config = dict(
    encoder_arch='transformer',
    model='waveform VAE',
    dataset='simulated sounds of rotating machines with and without faults',
    train_examples=39062,
    input='waveform_16khz',
    bottleneck='kl',
    encoder_norm='layernorm',
    encoder_norm_position='pre',
    encoder_activation='geglu',
    encoder_mlp_ratio=2,
    encoder_head_dim=16,
    encoder_fused_qkv=False,
    encoder_bias='all',
    encoder_qk_norm=True,
    encoder_parallel_block=True,
    encoder_inner_norm=False,
    encoder_wave_strides=[5, 4, 4, 2],
    encoder_subsampling=2,
    encoder_layers=12,
    encoder_width=192,
    encoder_positions='learned',
    loss='mse',
    latent_channels=64,
    decoder_norm='groupnorm',
    decoder_activation='snake',
    decoder_weight_standardization=False,
    decoder_widths=[24, 48, 96, 192, 192, 192],
    decoder_blocks_per_level=2,
    decoder_block='plain',
    decoder_attention=False,
    decoder_upsampling='nearest_conv',
    kl_weight=0.001,
    init='trunc_normal_002',
    residual_init='scaled_by_depth',
    optimizer='adamw',
    lr=0.0012,
    beta1=0.9,
    beta2=0.95,
    eps=1e-08,
    grad_clip=5.0,
    steps=12500,
    batch_size=64,
    epochs=20.5,
    lr_schedule='linear',
    final_lr_fraction=0.01,
    warmup_steps=370,
    weight_decay=0.4,
)
Rows from block 3 of the encoder of a small waveform VAE, named by matrix and row number. Rows with one number belong to one neuron. Each number is 50 + 10 x the weight over its row's rms, rounded and kept within 0 to 99. All counts start at 0.
After each neuron's rows are labels from the 100 clips, of 14976, where the neuron reaches its largest size: "top examples" is what is common among them. Only what is clearly more common there than usual is listed. The data: simulated sounds of rotating machines with and without faults.
# gate: MLP gate (encoder.blocks.3.mlp.gate.weight, 384x192), inputs 96-191
# fc1: MLP up (encoder.blocks.3.mlp.fc1.weight, 384x192), inputs 96-191
# fc2: MLP down (encoder.blocks.3.mlp.fc2.weight, 192x384, transposed), outputs 96-191

gate.347:62 48 59 62 54 63 41 46 63 64 35 55 67 46 60 55 49 56 50 69 43 61 52 69 55 65 46 57 74 48 48 53 46 58 47 61 47 42 54 55 62 57 44 38 58 80 43 59 57 61 46 61 39 43 58 50 66 55 48 34 54 47 55 61 48 67 52 32 48 43 44 51 46 64 51 63 57 25 52 52 49 50 50 45 54 42 61 64 63 35 51 34 52 51 46 53
fc1.347:36 64 45 50 45 32 48 47 53 32 61 60 58 30 69 38 48 41 50 63 36 54 50 67 48 45 53 65 44 50 35 57 54 51 33 36 51 43 56 48 59 45 57 51 56 65 62 46 53 50 45 52 31 41 39 50 40 48 43 47 52 43 62 43 37 45 45 51 41 55 42 56 51 37 27 48 44 56 20 44 26 40 50 62 59 43 61 57 52 45 61 51 60 43 49 40
fc2.347:70 52 56 59 46 56 53 55 51 51 47 45 61 45 45 47 64 61 50 56 65 51 37 49 57 53 52 56 43 49 46 46 49 58 68 72 38 39 24 57 54 50 37 46 43 60 31 33 38 47 56 50 63 38 70 52 51 66 41 52 53 51 30 47 62 45 34 56 55 44 47 40 49 35 63 44 56 50 56 51 69 56 58 40 48 63 52 37 32 61 54 39 48 58 61 52
top examples: piston engine; muffled (low-pass)

gate.64:46 38 56 70 50 49 56 52 50 39 61 60 53 66 65 46 50 60 53 55 55 54 44 39 51 43 38 58 46 44 39 57 49 42 34 69 49 57 66 60 49 54 52 45 49 45 50 42 67 53 52 48 49 60 57 47 61 45 53 47 45 49 83 40 44 49 41 36 66 51 49 49 48 48 44 47 52 58 49 45 48 23 59 44 41 72 59 61 40 56 63 45 50 34 54 72
fc1.64:36 48 27 48 47 50 69 54 54 49 44 44 39 39 75 56 35 53 46 63 41 69 49 64 48 48 44 41 63 48 42 32 47 43 57 62 56 61 54 57 57 32 66 63 52 49 28 37 55 55 46 39 35 42 54 49 63 34 46 47 46 58 49 49 46 49 60 47 50 51 51 56 62 56 34 41 54 55 35 46 51 40 51 52 64 64 32 49 44 59 36 47 51 44 53 38
fc2.64:21 72 48 36 51 41 50 50 58 70 44 53 34 52 38 49 57 49 50 57 67 48 54 52 45 69 44 51 59 46 46 49 51 62 57 52 52 52 51 50 48 51 71 39 52 59 52 56 54 46 46 42 21 54 40 52 45 61 44 61 42 50 55 53 57 51 31 53 36 48 44 52 40 57 28 26 54 37 22 49 37 61 51 46 48 46 57 38 75 37 56 54 53 42 45 43
top examples: piston engine; muffled (low-pass)

gate.6:45 42 52 63 41 36 60 43 54 45 63 63 56 51 66 33 60 55 51 66 45 56 58 64 57 38 52 61 60 51 60 57 57 47 35 62 43 50 74 49 61 70 75 47 56 69 36 52 43 63 49 51 37 54 38 53 63 67 35 56 44 48 70 54 40 48 49 43 61 55 41 55 51 55 36 64 35 39 26 51 49 42 48 60 61 53 59 58 54 39 58 46 44 36 57 24
fc1.6:37 48 62 31 46 47 59 48 49 54 61 57 30 66 48 63 38 57 58 46 58 54 48 53 52 35 55 36 50 50 37 29 58 48 45 69 27 70 57 49 48 31 27 64 55 46 47 54 59 53 39 63 45 55 79 61 58 42 47 51 55 47 65 60 44 43 55 52 61 57 51 52 53 51 43 41 56 52 58 46 62 70 49 58 54 56 45 43 36 44 53 56 45 61 68 61
fc2.6:31 51 47 55 47 63 48 46 58 45 42 55 38 64 47 43 30 60 52 45 36 59 49 47 56 44 42 42 59 48 52 53 51 41 40 43 70 58 67 52 50 59 85 60 36 38 54 50 39 59 50 42 60 51 36 49 62 43 50 62 57 48 38 52 43 57 53 54 53 46 43 46 50 67 31 34 58 45 46 51 29 34 43 46 54 39 46 70 58 50 52 54 46 61 39 57
top examples: piston engine

gate.314:53 57 63 48 46 45 68 54 59 55 42 34 55 41 50 58 54 52 38 41 64 46 58 45 50 60 67 52 55 56 62 65 49 65 48 43 49 55 71 35 55 44 48 50 51 55 41 40 51 35 54 61 45 50 60 45 51 45 56 55 61 55 26 52 71 65 45 56 33 41 57 57 53 52 48 57 47 45 33 55 57 43 61 43 56 38 63 57 61 56 34 49 43 71 40 30
fc1.314:45 44 49 46 58 35 68 39 61 41 43 41 50 54 64 50 69 57 45 58 37 56 53 67 50 37 63 42 40 51 62 50 53 64 49 66 35 62 48 57 53 68 37 56 59 57 31 48 48 59 42 61 58 44 57 54 53 43 50 44 40 51 56 61 40 54 55 33 41 49 53 58 41 50 29 54 33 57 55 38 61 53 45 51 66 57 58 47 50 66 46 51 54 43 48 32
fc2.314:57 55 49 39 42 40 63 53 51 36 47 46 63 62 52 47 70 60 49 55 69 57 62 59 51 39 45 60 32 53 53 49 41 68 62 53 44 58 29 57 59 44 58 46 57 67 35 52 75 48 47 52 84 45 57 41 56 32 49 65 41 53 59 54 57 48 52 48 35 55 36 52 49 41 74 66 31 62 65 56 57 60 49 72 60 56 45 50 37 61 61 50 71 57 36 41
top examples: electric motor

gate.112:55 55 48 48 67 29 62 62 74 57 56 41 58 54 41 52 46 48 31 59 40 50 44 67 45 55 79 41 40 49 46 56 55 51 59 67 65 59 62 34 52 49 55 62 61 50 53 55 59 52 62 54 47 61 49 50 63 47 40 42 53 42 51 56 55 40 62 68 55 53 39 62 43 59 42 59 56 53 44 51 45 44 58 50 53 56 44 48 50 37 57 43 73 55 63 48
fc1.112:55 42 45 48 47 33 68 36 48 34 54 51 57 64 49 53 51 50 38 41 32 48 56 47 60 41 59 59 54 60 79 52 43 57 21 60 27 47 47 52 62 40 42 51 51 70 52 54 39 52 49 63 63 43 45 44 60 44 42 42 57 53 34 37 51 59 55 62 47 55 56 48 41 51 48 69 49 47 44 51 38 46 50 48 55 42 46 51 42 66 59 54 54 48 43 32
fc2.112:53 55 54 40 43 34 44 29 56 57 56 57 56 63 50 53 49 56 55 45 71 49 43 51 58 61 35 73 33 54 81 53 46 59 56 50 55 38 35 55 53 50 58 30 50 55 50 59 48 45 50 52 55 72 48 50 48 52 54 56 53 47 50 39 44 49 45 45 36 54 57 54 44 57 63 44 57 45 47 54 69 66 26 32 49 35 41 50 36 44 60 44 69 32 57 40
top examples: compressor; state: normal; text has "fault"

gate.231:65 57 31 46 38 37 51 44 49 54 61 56 54 53 62 45 45 55 55 63 37 59 49 51 43 54 34 44 42 59 66 54 45 44 34 74 45 40 43 52 40 43 36 30 60 62 54 56 43 42 52 65 60 82 40 52 64 61 51 36 47 48 42 47 53 57 42 60 59 45 58 49 60 65 61 55 62 34 62 48 54 47 47 51 51 57 44 42 54 45 42 45 44 48 64 46
fc1.231:45 46 60 42 48 32 47 48 64 45 52 38 43 39 57 36 56 48 43 34 70 50 41 51 54 36 38 45 55 45 62 50 59 46 34 53 35 53 44 42 40 50 40 54 47 40 58 48 50 49 44 33 36 51 45 56 38 45 52 75 47 50 60 65 37 53 43 42 49 50 40 42 48 48 49 46 37 57 56 42 43 68 34 64 55 55 70 53 33 52 65 56 44 51 62 46
fc2.231:70 47 37 48 63 38 38 44 44 35 54 58 76 49 53 47 42 58 62 84 45 49 38 49 51 43 48 49 44 49 46 34 54 41 35 66 38 51 47 63 52 85 37 59 50 51 56 42 47 59 52 40 64 46 56 58 57 53 49 50 53 53 34 44 43 51 44 45 53 41 53 46 46 49 52 60 59 46 49 52 58 34 36 56 51 59 38 50 54 54 44 45 54 53 50 38
top examples: compressor

gate.86:38 68 62 54 46 40 65 57 73 53 49 40 43 51 43 49 47 55 41 33 64 43 54 54 44 44 35 55 53 57 57 44 43 51 71 48 56 54 57 40 44 41 41 60 60 33 27 33 39 39 53 28 48 50 47 52 50 40 58 35 48 45 35 50 59 60 57 54 39 56 49 61 54 53 30 39 56 58 31 53 35 45 55 51 56 44 57 25 27 59 46 44 45 53 50 56
fc1.86:31 45 36 50 47 44 59 50 38 38 51 49 45 47 45 43 35 50 51 61 57 41 48 55 49 43 43 67 61 53 62 51 40 51 21 31 45 44 39 60 49 43 48 36 46 64 34 32 61 29 56 50 45 69 50 43 54 31 68 30 43 56 57 36 34 46 37 53 42 53 51 60 40 52 30 53 57 52 52 51 49 56 52 48 45 57 48 49 50 41 50 52 51 49 55 41
fc2.86:34 53 63 45 42 57 36 34 54 60 45 54 35 50 40 43 34 42 46 48 47 53 53 46 52 57 34 47 49 53 92 58 49 44 33 33 52 43 37 52 33 62 51 40 53 36 52 72 49 42 46 45 37 77 38 52 49 64 49 53 43 52 41 32 45 67 33 50 42 61 56 54 39 64 34 58 56 43 52 54 32 52 40 41 50 45 46 48 49 38 44 49 43 35 65 43
top examples: electric motor

gate.183:58 48 50 42 40 56 60 55 58 28 48 47 65 46 62 46 58 57 52 56 55 46 55 55 43 41 51 67 58 50 42 48 47 54 64 66 48 40 60 60 50 49 15 47 54 51 49 58 51 42 61 37 79 50 65 50 40 31 52 52 53 47 38 62 62 40 52 58 45 48 56 56 61 41 56 43 53 50 54 50 39 52 64 58 56 49 39 49 36 65 57 54 59 65 39 65
fc1.183:52 37 24 46 54 69 73 71 44 37 60 47 60 66 51 45 56 48 56 69 44 44 41 50 47 42 47 59 62 49 39 62 47 45 57 50 60 44 63 58 62 34 53 52 46 54 52 31 44 51 53 46 45 44 45 45 39 43 52 41 57 52 42 52 45 46 34 41 50 49 41 42 52 39 60 56 46 48 65 50 42 23 50 44 45 42 27 50 41 66 53 53 59 65 53 50
fc2.183:33 41 38 57 48 65 46 59 49 37 50 55 41 44 54 48 53 39 59 55 48 41 49 50 50 33 39 49 65 55 65 56 42 46 54 23 35 58 57 39 61 59 37 60 54 44 32 35 48 48 48 86 60 52 50 42 44 54 49 40 49 50 59 59 60 53 57 43 60 52 59 53 46 45 38 51 47 60 69 54 15 50 61 55 49 57 41 63 48 55 65 53 68 57 50 44
top examples: piston engine

gate.290:68 46 45 49 52 48 56 54 51 76 56 59 48 60 55 69 43 47 57 57 58 42 55 55 43 81 57 56 48 56 62 63 53 57 46 57 49 47 56 62 42 52 62 47 58 54 44 59 38 60 57 42 66 66 60 55 62 62 53 62 54 54 50 54 56 62 35 50 39 64 56 63 48 55 57 48 72 55 40 49 61 44 45 58 41 45 32 60 71 44 51 48 51 51 44 41
fc1.290:39 47 45 43 40 59 48 40 66 63 60 43 58 41 60 53 55 61 48 48 24 48 42 51 57 58 71 51 64 53 67 52 50 47 20 65 59 50 58 55 60 61 35 49 41 38 48 38 38 42 52 45 74 49 47 52 52 41 52 58 45 43 61 54 48 51 49 43 59 54 53 40 44 56 50 46 61 34 36 44 39 57 47 49 49 41 52 58 43 69 47 48 54 31 44 46
fc2.290:41 53 46 52 43 59 42 61 49 73 48 47 44 52 49 67 49 69 48 34 65 51 36 47 47 55 44 52 62 54 62 36 47 38 61 40 38 45 59 50 62 48 63 61 54 47 32 35 47 38 50 50 33 63 45 52 43 54 48 52 53 52 40 49 66 72 65 71 55 50 52 51 58 51 37 53 63 39 65 54 47 60 57 44 48 59 32 50 35 42 42 60 58 50 65 46
top examples: compressor

gate.302:33 61 55 71 59 29 62 70 40 48 45 30 50 47 49 53 56 60 40 40 59 44 63 54 50 53 61 49 63 41 52 51 48 63 55 74 38 51 50 52 60 42 40 65 45 51 39 32 56 41 58 43 58 39 49 47 41 48 56 65 42 66 30 53 76 37 50 50 34 43 51 46 56 37 36 47 43 59 47 53 35 45 65 55 50 50 65 50 42 69 48 54 48 59 37 32
fc1.302:56 56 54 51 44 32 43 56 53 44 50 40 58 28 34 66 57 70 59 50 46 53 49 56 47 48 55 52 50 51 61 35 51 43 25 51 69 49 50 47 51 23 54 54 54 44 76 52 44 44 53 43 70 50 48 50 56 38 40 31 55 51 37 48 47 55 62 57 37 37 47 58 51 46 57 60 55 56 18 53 70 46 63 62 52 44 52 48 47 49 51 46 48 56 46 49
fc2.302:48 47 54 59 45 66 23 42 46 55 45 49 29 52 47 59 47 69 52 47 56 53 43 53 69 55 20 46 64 43 78 57 60 35 58 36 65 45 42 43 53 57 48 35 44 48 60 40 40 66 49 50 74 80 41 55 50 40 59 45 55 40 44 50 58 65 39 51 59 50 52 41 54 55 41 46 59 39 68 41 59 35 48 48 53 51 54 61 65 27 59 59 50 48 44 63
top examples: pump

gate.30:39 56 59 47 44 26 55 63 46 63 45 51 45 43 58 54 43 52 41 51 54 50 62 53 45 61 65 49 56 58 62 57 47 65 49 60 28 73 40 47 35 31 71 67 50 48 53 44 32 35 51 46 49 53 41 48 73 43 49 49 49 52 47 39 55 66 47 50 36 51 52 58 53 70 41 37 59 51 49 44 43 59 53 47 50 44 56 45 57 53 32 48 51 85 35 52
fc1.30:55 38 68 55 62 60 63 46 37 57 49 55 52 59 54 52 54 62 61 42 48 49 54 51 32 55 66 42 37 49 44 60 50 59 58 75 49 57 59 54 57 64 45 37 44 43 22 40 45 49 44 51 61 35 51 57 68 48 44 75 50 48 60 58 51 42 54 42 50 70 56 41 50 62 26 29 55 51 57 52 73 51 40 44 48 35 68 51 61 58 49 51 54 51 60 50
fc2.30:46 52 42 56 54 44 56 66 50 43 53 33 54 39 59 46 55 42 48 51 44 47 62 56 46 35 52 47 47 44 33 49 51 59 59 60 31 44 34 58 66 79 29 37 54 69 39 51 50 54 52 51 57 36 71 46 50 47 48 43 39 50 51 61 71 43 62 62 56 45 42 56 62 44 54 58 40 53 61 47 59 62 63 57 51 54 43 43 32 60 63 45 59 58 54 50
top examples: electric motor; clipping; text has "clipped"

gate.255:37 60 54 65 40 46 30 73 58 53 43 41 44 42 58 71 64 38 50 43 40 54 38 44 46 55 51 62 62 48 50 51 47 45 33 42 55 50 59 53 45 51 70 53 43 48 63 47 56 34 45 53 47 50 53 49 49 57 61 40 54 45 52 52 55 60 44 65 50 56 45 52 63 44 50 36 58 36 35 51 45 35 68 60 48 50 63 51 34 40 49 62 61 72 40 48
fc1.255:45 60 39 48 43 39 50 47 27 59 59 37 53 61 36 69 44 54 31 52 47 50 49 50 69 70 49 51 50 54 77 54 45 40 51 46 57 45 53 34 36 39 57 61 49 45 61 57 38 47 59 49 80 72 28 46 48 44 56 54 52 55 37 43 50 78 47 46 51 41 63 45 54 50 60 59 49 50 47 51 44 46 53 48 49 40 54 48 48 56 65 43 38 54 51 42
fc2.255:44 45 64 49 55 63 38 24 45 59 45 53 52 61 55 58 29 46 49 44 56 51 41 53 68 72 51 49 54 50 63 46 51 47 50 42 48 76 68 49 52 23 63 54 41 35 46 49 66 52 53 59 67 49 51 51 57 42 62 53 65 47 35 32 47 66 56 42 51 46 53 39 47 53 46 53 63 44 67 51 46 39 40 51 52 50 54 62 63 42 41 59 39 25 56 70
top examples: electric motor; compressor

gate.278:22 47 47 58 57 50 61 61 46 54 61 33 68 52 56 37 60 38 44 50 43 51 47 56 46 61 57 39 51 50 43 69 59 48 65 82 23 58 74 36 54 71 39 52 37 59 38 35 59 49 53 37 44 71 48 48 47 44 56 51 48 48 56 62 66 57 48 68 57 42 48 49 60 45 21 42 56 59 74 42 54 40 64 47 43 64 46 55 52 60 43 44 56 64 51 51
fc1.278:42 65 56 52 35 62 40 56 43 35 40 51 64 44 56 58 66 65 54 79 51 56 39 40 42 39 58 53 44 49 41 58 54 37 42 50 69 50 31 57 38 32 60 61 64 51 45 48 67 48 46 42 58 35 45 55 47 65 49 48 57 53 50 57 34 50 45 46 67 48 53 55 58 50 57 55 54 54 39 41 41 23 60 43 57 56 55 42 65 63 28 47 61 67 49 54
fc2.278:50 50 55 40 48 64 36 43 59 46 37 42 44 55 38 44 54 80 35 52 49 50 43 54 58 42 53 47 46 44 50 58 54 47 70 52 63 60 27 48 54 34 65 56 41 51 73 61 52 56 51 44 37 59 44 51 49 41 50 54 52 46 47 59 60 53 45 59 39 52 39 48 40 51 46 50 45 56 43 47 73 46 45 57 51 18 65 54 57 46 44 47 51 74 33 70
top examples: compressor

gate.77:41 48 48 60 60 51 23 60 60 47 36 53 53 62 61 42 65 29 42 51 42 41 41 41 44 46 48 60 55 37 29 45 59 52 52 30 50 39 60 55 67 54 49 47 43 62 52 42 53 55 65 57 60 35 44 55 31 53 43 35 56 41 62 57 53 33 54 48 59 44 35 47 43 36 49 39 49 45 54 48 45 49 61 47 44 61 48 54 53 33 52 74 56 66 49 53
fc1.77:62 29 73 38 48 64 40 20 48 48 49 63 47 59 57 67 50 52 53 48 36 46 47 40 56 50 49 60 37 49 57 44 51 43 58 60 56 38 46 50 46 55 54 54 52 64 67 48 58 57 53 65 44 59 33 55 48 57 48 33 51 56 44 44 41 63 38 59 40 53 57 47 47 47 61 56 46 58 55 55 52 50 38 50 44 42 74 55 43 33 59 54 38 46 46 36
fc2.77:70 32 64 53 52 50 50 28 47 59 44 54 30 52 64 57 39 50 53 57 47 42 65 47 52 39 52 52 42 46 65 44 48 58 63 55 66 51 42 60 36 48 54 65 47 54 53 54 50 34 48 31 68 63 58 47 62 42 54 48 41 49 46 42 45 55 39 41 50 46 47 48 51 49 46 45 43 54 56 50 81 65 51 49 46 63 68 44 61 58 33 52 55 40 62 47
top examples: piston engine; muffled (low-pass)

gate.94:81 48 76 44 57 51 69 54 64 36 64 46 48 56 49 62 51 58 49 46 36 52 53 42 53 44 57 49 42 59 58 48 46 60 66 48 76 55 62 41 48 46 51 37 63 43 62 39 60 58 54 53 73 48 44 49 40 58 50 57 57 55 43 43 55 34 48 54 39 44 54 58 45 27 74 56 47 67 45 55 69 61 48 58 58 45 62 54 63 64 68 45 62 70 60 62
fc1.94:42 65 47 45 56 49 53 57 49 50 32 46 58 64 45 29 69 35 53 44 48 52 53 56 40 39 51 49 48 51 48 58 51 52 32 58 34 53 63 47 48 58 56 73 53 52 55 60 39 44 46 44 15 39 49 55 46 63 43 70 40 52 46 43 52 55 62 47 39 48 53 51 46 60 61 51 53 49 37 54 45 46 43 41 41 53 52 41 42 57 33 60 60 68 25 51
fc2.94:61 48 65 47 37 58 44 45 54 60 42 54 68 87 43 62 63 51 48 61 70 48 43 53 41 56 44 57 51 53 72 70 47 43 55 48 42 59 40 50 34 33 51 37 52 40 51 65 63 22 49 28 48 62 44 45 52 53 50 51 44 49 58 50 47 58 45 41 36 65 30 57 48 51 63 46 51 54 61 51 61 52 44 38 48 58 51 44 69 36 62 40 46 51 46 41
top examples: electric motor

gate.341:59 46 28 50 48 57 48 52 50 61 38 36 53 45 50 62 40 47 42 56 32 52 55 48 44 56 47 43 64 56 58 53 49 44 42 74 35 52 55 49 49 58 61 62 53 66 53 63 30 54 58 56 63 45 32 53 53 47 42 53 49 48 39 39 56 64 43 46 41 48 59 52 59 65 65 69 57 43 64 53 34 45 49 50 38 48 34 42 32 42 44 43 44 67 38 25
fc1.341:19 48 43 47 52 39 57 66 64 54 61 59 43 42 49 44 62 45 51 42 52 47 48 50 49 51 39 55 59 54 48 69 53 48 28 33 48 52 49 50 45 45 74 68 50 41 49 50 58 41 48 49 17 54 39 53 49 64 57 40 54 38 66 46 40 58 38 49 43 60 49 48 46 54 36 40 58 41 50 48 40 41 47 48 53 54 52 67 48 59 61 61 40 64 65 52
fc2.341:66 40 65 74 56 44 50 48 44 46 53 61 53 31 70 58 41 51 58 66 58 54 52 52 57 50 54 57 31 47 54 51 53 54 33 78 62 35 72 63 56 48 23 50 48 65 33 49 58 51 52 30 56 57 65 57 47 50 36 70 55 50 40 48 51 50 51 37 53 44 47 54 52 39 68 46 58 59 42 47 56 38 47 40 51 65 58 60 40 44 54 58 45 44 70 48
top examples: compressor

gate.263:63 36 63 54 57 39 45 49 48 74 59 43 48 56 54 69 28 32 48 40 53 49 53 56 66 51 42 46 62 54 54 36 52 59 53 52 27 62 47 40 50 43 37 66 58 46 50 45 34 53 52 31 69 60 57 57 53 19 49 49 52 57 49 56 62 60 59 58 48 62 59 54 59 46 62 58 44 44 55 50 41 75 45 50 47 35 61 50 42 45 59 42 59 55 47 42
fc1.263:56 51 55 54 39 71 50 60 65 50 47 42 43 42 36 51 62 67 56 48 71 44 57 42 40 41 38 64 66 55 75 50 42 57 46 42 49 60 46 42 49 30 51 46 47 48 47 47 54 48 46 56 28 52 34 42 51 52 58 50 34 53 47 45 34 50 59 44 31 51 68 55 54 58 54 34 57 32 35 49 64 54 52 55 42 39 60 40 60 58 49 53 39 72 31 34
fc2.263:62 49 63 44 41 40 40 39 60 53 43 43 36 44 38 63 59 70 33 47 55 58 46 60 63 42 58 51 47 48 41 54 57 65 47 68 78 66 42 59 37 22 43 68 46 54 61 48 47 43 57 48 54 48 46 55 62 57 53 51 52 45 42 43 57 54 37 35 59 43 46 46 44 52 64 37 53 39 39 44 79 73 51 47 60 62 55 58 63 46 46 59 58 67 42 62
top examples: electric motor

gate.336:57 50 60 40 63 61 38 54 20 62 67 47 50 68 55 45 39 48 53 68 57 60 53 59 54 63 44 61 51 47 47 49 57 49 51 54 40 47 48 53 52 46 55 52 51 37 45 53 51 72 48 50 66 48 34 53 51 44 45 48 37 52 34 49 67 57 68 60 56 43 54 41 46 55 55 65 54 45 75 40 27 49 57 46 55 60 57 47 40 43 54 39 39 59 67 67
fc1.336:52 36 49 54 54 25 64 48 70 69 54 63 42 39 61 54 29 46 41 44 49 35 58 33 45 64 66 55 58 58 49 48 51 61 53 50 76 54 52 45 43 48 70 60 46 50 48 56 43 48 48 38 44 64 33 48 70 54 43 39 51 48 54 62 58 55 53 57 47 50 34 51 41 71 40 53 58 44 46 55 53 52 41 35 45 40 35 45 40 53 50 54 48 46 67 57
fc2.336:64 50 54 52 36 65 64 67 58 56 48 49 36 56 58 35 42 61 58 50 57 46 48 47 50 47 51 58 49 56 35 62 49 46 45 42 65 36 58 62 57 58 54 37 46 62 53 59 46 38 59 19 30 54 48 48 33 39 46 68 53 48 74 68 51 42 28 60 55 53 32 44 58 49 50 45 57 49 46 55 71 61 62 52 47 52 50 50 68 49 46 45 45 52 51 37
top examples: piston engine

gate.282:36 33 54 43 54 36 37 65 59 66 50 69 59 55 52 43 51 53 43 39 50 45 59 53 58 47 56 43 67 51 57 51 56 64 67 87 53 56 78 60 42 44 62 51 42 46 27 43 48 45 55 59 36 34 37 57 50 46 52 65 54 49 52 54 55 48 51 43 35 52 46 56 57 55 28 44 45 47 45 41 36 58 59 36 55 37 56 58 56 48 33 44 44 50 54 61
fc1.282:42 36 34 30 39 48 51 56 61 40 45 36 42 41 46 48 68 47 33 38 64 57 37 52 40 57 52 48 61 48 55 45 52 43 51 57 36 47 39 43 42 34 21 45 51 49 40 73 62 49 45 58 57 67 41 55 38 36 45 55 48 52 42 47 55 53 45 46 48 47 54 63 56 57 67 45 52 43 55 48 57 47 61 56 57 54 27 30 27 41 40 53 46 59 24 45
fc2.282:57 49 55 51 40 44 47 53 36 52 38 58 42 68 49 44 75 55 43 37 40 43 61 49 50 42 57 60 54 47 34 79 48 54 53 52 53 49 52 51 45 65 52 54 41 29 42 60 46 35 47 29 57 34 46 47 51 36 53 62 42 50 54 59 42 39 48 44 62 41 53 39 54 48 53 38 47 42 44 53 56 53 60 45 53 47 53 53 42 46 27 49 50 53 51 33
top examples: pump

gate.197:38 58 45 62 52 50 42 61 59 58 39 41 42 46 57 76 58 40 46 49 37 42 44 45 58 66 49 58 48 40 56 43 53 45 33 49 57 47 63 58 59 60 48 52 42 50 56 27 44 57 60 48 52 53 63 49 46 54 58 43 58 40 43 49 62 67 50 57 50 43 50 42 46 41 46 27 63 42 42 49 49 33 62 55 43 62 49 59 52 48 57 76 62 39 43 47
fc1.197:49 39 52 44 56 58 48 26 50 50 51 50 39 38 28 37 45 64 50 50 36 43 49 56 50 56 64 47 36 55 61 55 55 59 59 25 61 45 29 50 56 60 35 44 47 61 44 53 52 63 52 55 28 62 40 55 60 57 48 36 49 55 69 39 52 56 36 54 44 51 41 46 45 54 38 43 58 50 59 45 59 63 41 37 44 37 59 54 67 63 59 53 50 53 45 66
fc2.197:65 67 44 51 55 59 46 44 41 34 54 55 48 43 57 24 50 42 53 58 53 47 62 47 49 40 37 57 50 47 67 39 52 56 55 80 65 28 61 56 46 64 48 10 50 54 39 53 37 55 49 62 21 75 48 51 55 47 43 49 43 52 54 41 47 38 45 58 51 48 46 50 52 43 42 52 44 45 56 44 40 57 48 54 44 45 36 55 69 53 66 58 45 29 54 53
top examples: piston engine

gate.380:50 61 43 51 52 76 51 62 41 39 54 50 44 40 40 43 45 57 50 40 56 38 49 35 48 46 37 58 56 45 48 36 51 47 62 53 49 46 38 57 43 54 38 45 50 38 62 53 39 54 57 51 63 43 69 49 40 54 74 42 49 60 44 44 63 55 49 79 61 46 63 45 52 43 80 55 47 41 55 56 53 40 59 49 36 53 50 46 58 71 47 44 55 67 45 70
fc1.380:56 46 48 58 43 45 56 63 60 45 47 45 61 41 50 68 52 66 45 65 56 39 47 47 53 58 52 43 48 52 63 63 45 54 44 52 75 50 55 37 48 45 52 30 47 63 62 42 33 57 56 28 59 65 51 43 66 44 49 57 54 58 32 60 52 43 36 51 37 39 52 45 56 50 63 53 55 56 35 50 55 44 51 56 50 51 53 70 48 45 45 47 48 58 21 47
fc2.380:35 46 47 62 56 51 48 44 52 55 57 56 29 56 48 58 29 43 50 28 36 48 52 48 52 43 55 32 73 51 41 51 51 37 39 42 51 58 74 34 55 59 70 65 43 47 52 45 52 46 48 46 33 57 41 53 52 51 50 31 57 59 50 51 55 64 55 55 65 42 50 49 40 59 24 52 43 53 37 53 43 39 46 42 49 59 45 69 64 34 42 45 30 27 62 49
top examples: electric motor